A small masked image model, trained from scratch.
Data: trained on larger renderings of crowded toy scenes, 75.6 epochs.
Rows from block 3, named by matrix and row number. Rows with one number belong to one attention dimension. Each number is 128 + 24 x the weight over the matrix's rms, rounded and kept within 0 to 255. All counts start at 0. Numbers have three digits each.
# q: attention query, key and value (stacked) (model.blocks.3.attn.qkv.weight, 576x192, the q third), inputs 64-127
# k: attention query, key and value (stacked) (model.blocks.3.attn.qkv.weight, 576x192, the k third), inputs 64-127
q.45:117100080142134133122121117122120106148104104124159158152137135067104118149105124126134134141140101112135139137163166137101089139153142145130095127139134130154136125140129115142145100055112156
k.45:126115116128138114118118139167134134109114102138108159131138120110120121116099118162161195113109068117137137124138133131097143130134119114138088121132125161156107105149132122114116100125125147
q.46:132128137137101120137106120130109151109128098125134109133127116139128122130157087162142158128121139116129140139115126140183118131130088116150108129154111117148117126153163136121105103145125135
k.46:145127126125107147140137117136138149121133108149125141119124130126143161166117117141140139118111123103089138134097116124118159106111141101130109121150128127157134113116122113122128090074133112
q.47:134123149121129144111125128142111132145119131116123119122120113124153137144114151115148072122102177096134147122093123117139133117128125129102113120109145101103111129156123132127142144123114123
k.47:141114162149151146147113125120110113114115127154137117151120112117148128125131112128129111156139116107141130127156105120119087133169183152119134152125124088119145153155144157112141131117130132
q.48:120081157132084137140129133142112122170127113108122142129162075131122131116132139119113148135123142111106108086138160141156129125099146122112108120121125119177124127120124101170106168131156149
k.48:111152096113172106128130104157155109068117142115113138112118131115094113118104168099128127169134149175123101148110139136142139107167107152161133096137117113160166069143142156138133131105100110
q.49:186120141065140154125160129143154094115072145116099104122142162113086129104130113110154147137143128129160115144082161124111095119174160119152116144150132161111128107124153156091162144122096104
k.49:103135079121119164122108167137139158160126124088101136127095103115179106144136124134109132101125147104123135138126106172155144159151130130136165071165127113109164156122092124126111130146123144
q.50:178130132126109146109113113113095108152139111188131089111127145104083140133130153086108158134097129136145092118152169096133102121165158142121101139082160126148117122118144199088099113143135122
k.50:123115138097078102155138164092160106105128173037090145130091129146153108122141104057116123141145139130103133145113082100107160107122150129134129146143143144138155167194112141160175146144224145
q.51:133131154107112124094142118132135111139138140097077143157128101131133125068120144147128126145131175163111106086103112154112136119164129200146129150112087117100128113134110155161079128099105086
k.51:048116109096159107164157098089134166118124137114137172168116134143144065183134105110109126066174105085127162152120132176152114112112125142133155118174181138133165182112174102087167081146139115
q.52:172138111159093072151125157129129136165097115113148112137149113164120147071110067152086143095115110132147162141154120135136141140145134118163145155128150107099155117178131116159129126122162163
k.52:153074099117118131075140125124129084132119115166134153111113108115094099147136125139109152106149146113101124101094151127099153130139122151096105095082117120165113093149121116112101124157138143
q.53:108115137090172103134120137135143123101125153137076143137080102095091137171110151140127150132129116142123151172116115140149103140143078148178132156157112117147139098066128149101100112136125118
k.53:138134148165102132113098139115137157145185114202139115143088099141138153138143123125139127098145115137130121120179127115151079147130126133132151084066109127141132165154117128172138097103123142
q.54:159109139126119130116127129097137149163136137129175148139149110114101165113122144145115090109074109127145117120149122105140135163129137151150121111138122115100170105151159158173132135189124087
k.54:108109137105171141118138089188116132096170099106149142117129113143130137167148143166134129169155091147090134103061150164128137111137133088126128076109185116118072112098114087123075136077107092
q.55:105136121157144122120125162125126115129163120140112127083143101136102107147136091114126152127106134121120146113138126150120145151110097110102133106075162155105134111140099150123144125144184125
k.55:110101106125149114146103058091152110146105133124109153119146114112125111113109118124132132157121126142128111129121151106147156160118143115088148110127130129097130115131141144103152100102121117
q.56:094133158143136131173133117164091201109104118115125162156129087121127150157151130046121144133182142086150158135157152137150123123155134102092086153122135126146113103065111091156128098140155118
k.56:135141116114133089101075139105201139117119120087136138122147123149119150113070140149121129138083137127180142176113102114084128121168094151125121140134071112152157135169158142100127183134144095
q.57:155085129096136161163084154137131206150103130147143193131125133091103160102112122080094123099093123126113138116174124104133159132124126111132100133108106136188120113134086174154113096135123146
k.57:131159125084091107092120091142131073083139096114126090132101101128114089169126102095146130150137132127099161177095188162105115098121134136134104147101155117129135143128158082094129122117145128
q.58:145136111158117152125129137113073142149154120139114140165098133110144105115124108110103114105138084136131145119105136167109181112097132107147105131118187132131110150164097111175122147142158125
k.58:127149118112125107119111075126104096121100106133145095076099162126116159093112138152155140161096177178114158080154096137163139167109156120159135138117090137150134089072163140094153136128139144
q.59:186110133091112163135096137126135129190143117133124136170119152083109067095115187107079126121123133104092098185122164125131141148104114152139141142148121160141157119148108141095099098116153126
k.59:138162145118094106130117137151105095097124114129139123090129120142136180153141104054133105107156144156142134182120127172097129092106108097147141135075212130108138147129103110127171092136135182
q.60:074140108137126139125124120154122134137119153114128142087127107142115182152118095153159098088146093133107149159103129109104147094122130089143131131138171095117127126106105124155173117110110116
k.60:136133139135139145104146109124120121109181076140129105142173138121148114127087160138092084110108179129115178107134123123176140130099114135110135112124120121122120096123135101082094164133109082
q.61:103126156157090106137123136116166159103140100136146115160151141129139127142129089188112150115166201132133099084171092147142095144097098128083128170137090093117071090174139177137126119149134095
k.61:097129124166117143126135167177139166131088146113092148155090146154087104121141150083131149130132128125150157109104107175126151115128117117119106175166140085179167108177127135170082090129133108
q.62:173131119090094110118134103124149112162112145111129119160104128127121137109087135172184175136134154128112142144091116147101126187152164171119127105181119110076141101137149118140126168131155055
k.62:135119149142136127078111114152107154104105155126117118121122171126143130095137135182113118102156171130138117148119106114108149125124137098189111131154126119154124176088112119128101097161118156
q.63:145129133139112116160099175133096111141135092152127113181121168104201088119148106076110162099122139166122112125202141172134132115142124083165122120131146136139115180133089122103146139128103168
k.63:184152156107110082152109099099143068125085095193143122128106148111143111130094100110119134180105085145101113145148149141100195127106121137096099125167129131162101106087116153125143120195104131
q.64:122125173143092120128147131069172148145112111125139073127118133152158089119158151091108178101139152101067113131128140154147174133146164141088150115158129147121130149140129136152146151159133120
k.64:114121158123170091151107158141149125141081197107132147133116174112127119112105161118100100161128145146146096122088090115108138123130121168131127195141102114118120102126135145113143145124089126
q.65:148116096099125134138134127145113135109142128101129168104121179121090135115151108103109132136089103169111117123135139159165122082133123107130102127095158145108149118121106131159133071109139154
k.65:145158099091165120131101084113107117137113127144110110137116122155092082145112145132152145136113076120117135145133113137118118103162110117134111094066117144166123130134101155111140127127100148
q.66:117153140130126159140109152186127167128140078108149132094130147135111104125137159177116144167124104142146107108074091134152156116138153124128141119108137119102145116100129097121108139103099101
k.66:107138059159123124149106156095146142113161123143123159161122120131115135114131135144117088128132123137094147143184087112103178168120149111140127096108124096180106154117132142139132122133135131
q.67:136134107132111086122106138146134117105127112130112124131124154142171095137106135160081098100144170127138153144131119127158141101147125118123101147157134127155121161087145123178110146099139138
k.67:124094143107128089097115152125150108151092117146164130107128088157137162125131127168135176126120109138110107145134102129071136156113151177142150083118169131177125147149129115102159129121086100
q.68:108141077152143121129099140132144126160131113163090120129131079126121133105178148114118174150131101094111199108121100165167138109170123169132113117115109108154140094118081135149108145094117181
k.68:094139078150112149128152057095132074161126150100134120134119119160147095140099124108157139095137115160120133144124131113120131120095108133100101167171132137088138118161139115187193110126131162
q.69:135136178111170120143126158156102128125106151135108112103118143137120125144153178117107104100117132161131107142098141164161126091176138144104107163090118146125136119087135127079109088101095097
k.69:128129112146114141155102146114108134071124112159109146120088095136139164143101099148088129153135130127150193151172127137107127124144121129164115120082154090116111114103133157152139122128118159
q.70:173137101120114123097133126094113174122106080151162165108151116130099117115101117151125139156097117134070147112150117152143135164098077113138131155094128140157138123144147148132101125158149104
k.70:116097100121114130117148143123137112142118163139127118137144133142104110099165104105149170138171134115092075131105179068118109094144156101142090111106170127159104143126146137139136100164172142
q.71:134132165078134166124195163167142137150125156142093133116076136104116130136149126080110166147124098158131106127136136156155096080102119115183158162185162102119149126111121109127152148181162117
k.71:140155133110122162119147128140124093075166161150091152151129117139150082157146108119115176106140148120147107124128117094176180109110157094104168100114135163117093133079063120093121123100109135
q.72:105075114125111093136101118112153079118137168119106103105122081183143115129107122169137122140124118122134147167087133118055158146140115142138141143157139117154124131118141145147139185126147102
k.72:104094145165145103101129118079067137126156140141133142107139181135146119108133175119131113088091157171128088109131136094158100174107130122170136121149137100098121173119095096156098133123090126
q.73:130118131144130167175129110157115162133167097104155156129140116109108094120126141158091159168097122127092122114126061187152100077065121118123127146144155159132087110130144109123100110164117135
k.73:124190084082128134093122123141106160067110173135162136153152115130072149144125117080120101121126141126118121114105169122154138116154145125148114154077143113156142104151139107138130133139150133
q.74:153102134133109125143156090194198114122125108111111143114161076066168152095144122157094110144109129121134115183093131098117153151184148140117135190174124132148156090150187152143088201112138089
k.74:102109087149125119127115106131104155154109143116149111089100099161149148157133142115150104114115120158128154121171118113127197103133109110131148068139135124156139204159079097150124165110163115
q.75:147139132112149108170104139151130118132097157117139141140109119121094117100099099114143109138127116130144079156117102085125169146133155122079115122107099132118138111144129114168080092120123108
k.75:090092140162176126156112125087111147076124163137110096067105127141123170136150158143122134145135131089159131154134110116101114115127133135107127107158092090137119129163133100140126117118131139
q.76:120118145129140146154154149153092137134094158106104108119119130076095162162142135132088120111103134101129086129116159152090132092104139119136108189120149129158123112115143097162119091107132123
k.76:096128155134166158136126116117114174074149108101125106090100141140149136113110127175156142087130113177153184163141059101120146122158156100178131125152151123145147145136101138146100115129101124
q.77:081130115122148119126115149164118110107109150150107120143091100125141131125128127087134084130150128125156113162109167120132092125138132142119108136118076117154124142157151076130110095136133151
k.77:149101131135176137112130145144135115124140134110127141103117129139081138123104164117104143127094087121160164163192164117111131153106095158092110088143088164118121095118161106120086139125113117
q.78:156122146150095156115105099078116063182111115124131108162137118131127121138134136132152153155080118127126108145151207151122140107082148110119159116106126164068121110101146155095168149136140128
k.78:129115153136114131142120139162147166140145134054127100087118116134190122110096110104135094157121159119106111078084121166145169134137154136132152119136159133104148123114100173124108100107146096
q.79:109127101175136120170102118136115116092153147142163116122155138185122099108119119113080173099120137119166156119118130179143137133113144113104090089067142141098107134106068139088141143079131154
k.79:145100134107152093129116121077147137141142093162129174103121090091113145131098153144102159162075103129127122148146156143146107151117074188109062111128106140160099104147161144150126123124109142
q.80:114136160102114094119152140111117152137105136148143112110148130152120129133152088168154173124123158162134103148124118158135119128129111164149135135151099098126182142121152132142150115109110112
k.80:119113132129178158108081146129168140146147128138115129187128103108140107128149137180112076103183131127106105109108105113122158081094149142127149159116151144168119143109123131125096123137109108
q.81:122135113141088096129104098179129096133145137135155098126120127124151169168094092156149163151134082182124095150112119138110123152106110129126219126141143152152128164141116143114133180162125115
k.81:127084087122117176138104137082131115153129139132102133140138124110132127131142132101128132134160167081140144088155143175147128144112154102052132125127113073123113140175108143152109148145129125
q.82:100100145151117128142112116134130099098127113110099112101139123151151125122110096139143152117148122135124130155118127101146102093112119075145148105139180096144087155115119137145149168129169155
k.82:164120129117111144131153146109123143117150102183147110132153103110169107142144154146174143139096170116129122080088129118136112113157126137116129130134067139150153098154144143111111143126117095
q.83:118131090161094178132136108145122175121107103198160114155123135069154136179151060083130107137154128102123104150195177156138154150092114054052111141110173131118120117126130131119143117151121128
k.83:188097152051101140154132169135155096138113163090084137117172075089096147109117086135121100153099114099116116178093133119091137121143111160127126128157150155137122099158179174160115176150177123
q.84:144119131119127118126115132123109125157128183121101100148153132149128095109139136119121179126117105108114081151123119199123147158137150122097138149180150107121129151161127133145182123162147083
k.84:151094114107159167121094157104075117127088131076125096140090159113116121151189166144114119117113177189124139128124087161128150141115111123179138113139167128122113111144116146129132141142104094
q.85:133124133126074084186143105110131103103125115109105153139136120193139104084081119160112113089104141169105139142108118138145137130137166141088123142168160093111128157125120115168139139107130116
k.85:129113150161153122137101137059122136132131134138116091143127134131112139148136125099117139106135156119149138107137132157094130160140112151111094079121166146148155128104108097113099111115128130
q.86:124119108096138156108151158154136123131129161117095115118091154080141164123107138098155114124179152123153105103132148116127153121187126096136144135110149117116138163121088170119122108131137089
k.86:113141171104122135155139128104143072118138157124119128126128155143137082150114111135155163128138145158149141184129091113122125123099109125170162108098128136172111131117128149063130134185121163
q.87:128144135132125138118093120163129079145133148117130141083160120169085160114140153112121106092120114106136141114110151117143136125148126154109108101110103124149127112127118132176144158127159102
k.87:114124145142104084142119106127157132119156111089109138131120155129157074134091116173136163125114127130100129140078182110117134139153099148156145137132087149104180169115183158114122132129135126
q.88:114122157130105103144140101150137135120111140108119104074117156086179147163085130129112144107149131160115111164150123135132108140129142130167126103162131145105177174150140146153140117148066110
k.88:150165102102143139138082147152083102118075129139136181163110153117145141148120169095150107137091164135113118165138110126141127123124137109120075167113125193082136099112164110111110170095146094
q.89:146091123126179102146144132136113074123124151120090127139105111094111097176134149111146184114141119133121131154177125137099132135140108170150157126146120121147132155105125138115120132172096148
k.89:116103148135132096105114151112136145139147102163140116115118196092136149110139106120115101107114135139121142095142137117178120138139157095113126131112152126106122127161089126158127118140138159
q.90:073127122129176129126105131163116130080137123166115186154101126085149159180142147090116116138133120142148134129098103144152103127163097148151090130137095125165175097117159124148084085117125104
k.90:136150125135118114152089141139118146118109117153169128129145107128133152139112114113120120099141115100133144179157145120147154130086082101149109120164181134163109162110143083142187130064171134
q.91:184177128121121101148062160139154113129119121152127118155126169130147130119103139094070103130103109167126117151130145085180139123111138147111112132108079139122129118112124090121102119084114132
k.91:159104161169091086166141142107100132133103144136175108088150117149166137133137115132158203106155099138085139159143123194068150119129103145138115109129158181102127151129127108133170141169108125
q.92:139094125086159153153100092104104104136120125139122130136159150134099132145129160110130095145114140163105140128122127136170142096132122101104124104116135090163150091101153135105105135113137140
k.92:122159116102134095151108121142087106119144094169090093130175113128156143097125139145133130109173167167123147115105126116063115118164117102164145144105134116118135119104125132140135056116119191
q.93:127118151118202136134138158099107126110152118103170108096134130142108138133198126071090214112112140133157154099162139087135143142147133115201119133105124138105172128101081129093142165150127185
k.93:112130101147108132144113125136138082116134110167134133134123172135200064155125127101121103138114103160181120143131100144144146110096096143132124209121138087080109164106090112098152149087112099
q.94:132153086139144101138198154177181120104132129073101169141102089108158117092158104160095134128131116105147153114143072138121203113175132110166144136151138098116106134107125147132124182145131160
k.94:116081084125112118094130120084133123194130121149143103136119164129155111150130047167100126093129169117125078101159112139177146156107134151114159134142163167126182173125153132137151151157139111
q.95:141111143162112097142161097133127153125116166100161123107171117136138162102173105130147176123119111165138099153063169114109102102171184166108129095153107159099173121109163140135172163121117083
k.95:101100124170167127122100093125120171124103148123105155114097140118138125124073125139109099121123149127131111107106128109178147153132085108143145114136068119137147122105127138123066160127147159
q.96:140081107133170111078126111126060102114131116123159094177152115175109100136126161160148122141134131161115127083135128157140097119113082155154146099089119157152115130148125059131120110081085163
k.96:185042180169161097111094155103125095163103105091155108086127152145135162124112121173124138109137135129150178129154138131109156125131097099150123128138148125105110130106105107128116094132147147
q.97:155070141173088125118151127098136115163098140121128118091150141179138122144179114134152131144146118137122131108146081108139167141113115155118109112112171105131107137141126107103107142136126146
k.97:164121098151093125117111157127125134132130100185122118133116083122116133128082105116115121112160152117165099123129112103138163110171121164084133105094154100159130177098187155107107127179161120
q.98:112141116066134150127130152132148141081137179135094112133145133145105141141138107114175116138092127134122115101139117133108129145144121176140115147130112125125126158102138100130146125107188091
k.98:140112156132137085142144131117098106187157133107113142118124132081185116111121131143152106140150119154143121105155121129144156184106095117065093141166137133106113149103134100159143149131134130
q.99:164107119160114111170065143175129093143134120129171139159148149132133128127180083090137123096119122147101152123155104089142169148123109162159147131081083122132095151142098124178122104117143158
k.99:110136105137121094140108105093098137148138131166144144138141099069145097113118113159106158131097126137141122132158116152129097105130112162177131122069132088109123136113142105113069066118115114
q.100:136070137099191175161133174212095158128121164108108175113091138127155170116135198074094122118145134114122164124152098130159138074151088117146143102138120144159111076110125152127136122123140139
k.100:146093139102130118156145152153126153125159137148126108095108166113079164112133122184133112116115158173154157165120134110146117130161145102160087138111090140115149084150128146136125117109114115
q.101:109127123190119151137134142153122152102130137115117128155123122140114127103163117139144164133156156121104168133088085153172138103114129094079130136125111092143155122165111130096130133108120097
k.101:120131149112114146114073107137126150116138098171139099124110128126105122137111099149135158107087105112123149108116115090137091141117080142132085156121127124135094113164149132170119096151129146
q.102:081136110127163129130113117104141165124129166109103125128084115154150140107150107146088148123105134127155168141144137120139103078144105137134121137109096165142083158103135144195082156131113137
k.102:103098156135136122126132158139102106107185073144112140138120097123121095161079180131128123098105100171144115110128162127135143103149135100111144142105129141135129087123138166110082131158065113
q.103:138176157120154161108147105093122131144112078124138106180150123119159082133106143134118108161075120108114144158138126118196112115096126138073137121166144116159167121137143095108075122103101083
k.103:121138156104137148115143119087143139112121079138176129123117149158152147149073115151070132158147128161142157103074117106138103124129141158083157119160132123098127146140167154116154139144089128
q.104:136122131155141113120130149103127116096129148095131119106109133169152100129170131124130163134075152150169117158099124124162101115127100158162139130130111126138118169110117124094150130131098161
k.104:138125150164134114128134132112116117131139118109156082107092123122110095159126110139118119113114146125158114114107175149155142106163124111139124132104133083170092143163133103150152115153134111
q.105:150147126121135094161085131154090088144126093108122123159166084165135120139150122125134143146166150138118124132136078148084134116120178136141116125120091130128111127111121161116119142140124115
k.105:144184122111137105083100155163083133159165095152163106082148117120134145110150100098140073118152128162125106116172144076127119151124121126130136104105100144141123106151096126151126120123136137
q.106:161129129133130174096159095134158098142127123128157124111159115102096120146153122152124137126096126090100122125077127171122162156145137133105128122086115112146108136132110098105140136141135120
k.106:116135141141097135110126098144109150118126132156171103108065143086119143153145104145081186103114147140136104130130114151170155124113096114108153110144148123125117186124104111127097124144149132
q.107:119171110132158173099113075099161162079121134069107155093141098122073119178164115106045122076119121117162135162133160158145123138160089056102132093163190086079185102141169123169086138121162103
k.107:089120136121099157081152144121132142079174146130183120145150109120100163163097172142103169108133155129116062115077135150146123112087107071108099119149147168128110129143160148100127153154083088
q.108:086091077179087136126089136106110153121108112185176094125089154103153141125125107156175142117135126129114099112074149160119091110133139099108125140155183062152130154156162086148156104141143172
k.108:137139130110097128144153151191160114087145168097131112090127101099162148166084122116168139139130123114115147147131104104178154108115087122102134160155112105161123125132161138145116152126126132
q.109:170133162124121146068131115156094141096094101088112145073114123095132149088107139126119111209121134154160152104129088108121141151106143120184147122089157137127128081121146146170104145137133143
k.109:094153092165135149144140154114135118107101114127075137133141086113087158141118113160123147146130104100106132166148140123147101113121114075138109094123115103159145131149140118128110155131159083
q.110:118133109141125159122138109064128129143123160119095121154155100129129118122133138124156186120115137115142180137153172117098141122142114112144152127136153146105109105132157147124147135115162166
k.110:187120093101079172120142147116109146100133096119110118167135130112138118147155138132121151160111145121148111110108161132161130161149089101110148163108123105109095155156133175082111138118127123
q.111:123167142152111101105113083157159149118172124165129124132088120099155151123125192116173126163112137149114146144132145130138150133156119127183120155131077107144107105162132140163092094175109161
k.111:128144098176138107169168092142143102107169110110115109123141119112126160145138156157145182130173110133175101112143124149137124119145133107154107165121095135152161126150117126135119138096120137
q.112:076161106112149158155144116124154153086088156095135124140088137154153144141107126137147148137099082163129107168102119113155111105171112141159096151153142142154144155150144125122156153101103102
k.112:164134141083116172154135122128104112114136143092113130078151163121074107093091171104153100145158055153126131090117137088144129125138161161118142150157103137111133114142143161126119129132148154
q.113:150170124106116130134136141134127107144117120110128102113145133179101132177128150093155156143098119115158093133124187125135084143124166108125107134143136118092118100146162140120160129153094124
k.113:154125086141124173140135135116141106097114156138139090203131167126118101116124123144124085114156189126117106148158111099131175084111153061098160095122157108135136135105115162133129122141108143
q.114:115146146111150144122167119091133084158138109135138089145134107115164122148129130104120156132136145105123149179106109081150123120149147148162126074127107131159126072154115116109149083089123087
k.114:153157156106123114158146134151102114085089104147139130069114138131173153120153153134109151166156118138137175118135148136168122108155148154120137111068135120129147125132131101141081105116130111
q.115:127108112117179171130098112084128147091090107152125130174108136111095144132178119074168131154130107133154115121083121066166167104113169077106161169068138131094115104111126124087133132090122129
k.115:128150088078137123153155138151082092111116137127138124111120137148125131148134104113163192117124110093139140128153132145105127132105157112151132137173136142171121102131122122143098101130073106
q.116:125134070184197134149140142120163142142124133102130148145123154136123097071102157183122132104114106147156124111127127146155119107137139171115111155153121102099139089123130114181110170110103096
k.116:099092147127134130118128126091113119134138175071143134100090114164132099136077099178149156164152182127144127119080169102134146118165121154130109109158060128130125111144114126144153166135131162
q.117:129141172082151131114118160101093134101083124130078202131113096134062152090125137137152089118171113134115121113154128119145145132120123111150127109096134170120109130121109119163111084140127167
k.117:102139172153185108140118169167140161089104178086137166122135104151142130125070163153138062159119120102139142129154106134124108123133126160147091110140133128143107142158129132104134138129089067
q.118:058147124143147093141116106119159121127169099160143117089066148112147134173077076126157096088134142124162117112131109055125104122167125140137132146090111093122144139129115092116149148103159159
k.118:126128120076132136135123106199132120141139139076172099126123124115117109165169153144155115131132094103134159096103153145118119116127147097135130110130172117164145081108188120134137153119133105
q.119:138176110135154113138115086137121110099105113128105118112152131134105140139135124155089114133143121099121118177136121087111151079118141152175125139101120090131126181120151123142131102136127134
k.119:116142185118136082130146136147176180201108136110141097080141122082087138138132148146125105155121092122136107142089086090128094143109134133122135163134132160132135124178161111196108083124131114
q.120:099153121138129167095087136122114150111153124142107160133136117105083128127141182111143120089085134106112123115113207175101135133149098145105129137114136141108137061136109108107118125095116099
k.120:126121178150107153118128161109150099112105142101100169120133120142106134150146137176160146093112109126153154117139179112128107164124134111153146123130147120114087198092124107124155136176138152
q.121:125089172109189084166094139091104144081150090103088133132124097198118140087143112124143137133109139130082167131133158134102075146155133091118136099097120144107126144132170118142117147125101171
k.121:159112132129145123123129111147122124102144106120135118147143125130107121141088149123121070092115111136147132077162150121110115101170153087137159100087122131092132073138113121081112117088141124
q.122:132118158153087134135180132161118102170122142094106146164134126170060150119184101111143121065108131084112129127128136117142176069116126128149180119103137150138086141125099132092148140183165119
k.122:125110162121121097141142089147135125128095152121147147183136141088086126165127143123088116105123133104102147114144141109085139144149158194132162109114121110148062109150113151108140112148162096
q.123:093078139115134112119105143110129142174153131114081163101148135149128161147111071181123132085184144140125149139118117151127104142124078139175138094108134127154099145113132089129119089132155107
k.123:129097158122171176120121167176130166135143140140112149095135120082114158127122138106103114117136127108147129129086147115142144085127136124119121115149101146123124103132106140154069127069122149
q.124:135166142115135167154136138113087123143128143104081139166122194126062131091116127145133166130107144135137123111123154108138120084131197119129101161127122142125121130084127169188123136099119103
k.124:117132167134110094159134129138139123175134082142124100174128152093136115165096134131172123160121088127085096164136128144156100127084117163107140111131131150122114108147145107143150148132147087
q.125:134136088217140140093121140124119074161147111132146142162170099156152109129121144151151069140131158123142125111149126064146146108118142144115131110092141109108158153080101145095130170136132120
k.125:106119150121110156132130155133136167147158169100109101148114125133110126088132132157147126124129153154129152139060112107151108148128142136157148093133132080099164156110149141090118165145121136
q.126:103142131103148152103129107099165097111151116164130133161182146150121094115127081163111125130149126148170141137184120093175133140092125122107155083145132117163134150123125132134080141102140139
k.126:071123159128168167141097105119128137134127085098109143113083134146150135121150172161072170126165164106094145116065116143113120115143122143135114110134090113162141116127085130120088131094097073
q.127:130144116129127155136130102162091148149117154112142127147118128166112079077119146078159131192138143166166142092123119103149127121093128160164099121076112152139119096143129141134156129117137118
k.127:144132141179104142166078143069107141142086109156149116142104128129143109100114167092116195135080105108151113122145123079162049114151126174096132123131106138142106124131176091140153099162130104
q.128:105130090103171108142093125141120138117146136133150153207159131141097104143146148129146155109147124124128065104116107105115130130135130111132108131130094117181129138134116120129121090128120155
k.128:125119118134136096110104169153102170116153165102149111121108185138131152116152166168112142154133173111113121095157087106116125146157146143118123139108149141121091087141114153124100105150115116
q.129:139118120110135105141161145136115125140119059147149146160104111118102131131145141124087164106138112125150113107163156115106128159105116134114111122079149112115109121100125140125137161159134157
k.129:108112124097158151076140163130080136123124143134107123182169130106146128099143117120094145077070147118143131133109106130122157141148135119152106108125148120153143131071112100129105114167126132
q.130:141131095090155137129126167107105123133118107158144123151118100089122105104135150108154106112163126132128132135132118133128150124126164143133097175140093086145150175129121156086145117142154151
k.130:116131141124135128147126107162089151185125110114143133139148110123151153137116139144126153136084133132125169134137110110113084128114085150090162144098100097119118149122133090118149108132155158
q.131:136115116148158139079149124121133128141144119147169133137087116058138091085131081116131129171119086122101151115107134129161125109131135122102138158152112176130140178196129123145134102168142141
k.131:095137148123129130124127141171130104155172128145152129118130133123162095114126128161135127138097121116166161136108129163099119139150094134094119157082125071158155106187110115132152158105126129
q.132:154129127131168127152103130165147150120122086193116149181119118128162113146111150059112096133120117121149156114166165142164090109140099106099116120135171151106151127095107092121107141105121134
k.132:179148185120188161128124157135130123137135115171137161116115160101103139113105131120120128105083090121174154113128070126139097110151158105147092151124191137132170114135134125111161142159087142
q.133:187136133103125067123202101077090103178127107131152109083082168131112116122094085181136121087138110124120153133138120092165154091134124124162097123165090093091137096106145102148112158161129137
k.133:083098115147149149163118168159139086205069127115123090121155133100117124151133133159088102176147080115107159155116098118117174066170128113151143106098172120148143109134120119135099155150170129
q.134:099121088125167132140134184108090152139122102179130147081110082144104178117125085088132105145113164104151159143168115113148111147124122109121126083147144163139094163114108124137091102121105143
k.134:117155122111176161159101127168149124116154049150111126111111087071116154139137145139105097171111174133126156109104082100131129092119158124186153150134121107153130170133122128126076113109116130
q.135:101178109134132092141184160174128119100139109084077193102125115076130121147151112150123130150110098123128151168119109099132117116117136168160113173128122110189142130125152146117097107121091114
k.135:098152168143130154113126136148118174111106164117120123138173088167086134109121143141111182126131156115130125118116138132108142134121135139133140120087090096134104109145119117146113120138143164
q.136:122119109148156178081160168143129155181117204096128116122152135107130131108150119102138167143082109143107110131140178040120109162098155091108074113120080150112112104120163094129154144142101113
k.136:139150123151057154131144177126126110084135137107097127172127127132150037120092111173130200163147149162095114120119148129122143119134187168133162113088141097104080122104110135089116106110099125
q.137:098136122118170117145148143101115152130140095181124144104123101141121116117092079136162124124141191137128095116173092142134136146146105129092116151119120174152116162120138139141129110133110159
k.137:111157106152182152157086107158167118114137099094118124114117077155190100145145127140142113100170126099109180118114126131102089117101078176144136101144088086110076081140114128159142141061124173
q.138:094182134162076070192094106186059116125137050125130123148109127193115133154077131136103097148092103087125154163133160114093112073134170140125117115160087130135122113136141097160123140122075119
k.138:100166142122125097122123163197179116118088103123142158173177147113155132165106110137146123133149132141166152132149139096128134051102169187176123148122113155126121099115136071140148121151103175
q.139:135149161135171100151161064125144078132171155121119121122155145163171115103075148136152101123128154117155105123086098128114121080150164132101126152090133098129134124107123169140104154161092096
k.139:123096148130067152149131063089119112156134101122141100105124156136118125139119092135140119150109152124112136135087127127083131132114148147115137095107154153109148142165124121144148091133152153
q.140:116154141169149130158118085110135111153129145116147123174104149177153105148135112161116152058161142179124099152121139140106113097135096150109117118122140113123097107111131111100164168129142133
k.140:105153125111143136115145067147143140081108198107095112090117111126153130168137109125142128150093125109166080137117135095144102102120143138149096152094143135117154123114127128076148139117159110
q.141:156104099121150107126166146100150126102123165128114091125139143168138079083090144110139129110153101148097151155152161162142119129158109144084153121155134094094154106137152076139142144159144111
k.141:130061117096141149130120112141116132137141121108138153150177166092116130127144125142110122158156133119103155103093128099139128158158114129138142107119081156101133114109134100095132118140137117
q.142:154099108117128170101147171128128147165130155154174178170164193137113137119120141118040124096186119121175144090134113151127093114100097121166133128160141171086109137115089112082138101081112149
k.142:143116145085123116121124144119122124145154138135123153124083111138151135083155134177138150135083103107102189145119173174147099115150098185164168105148137155140145101117167183091107095098088125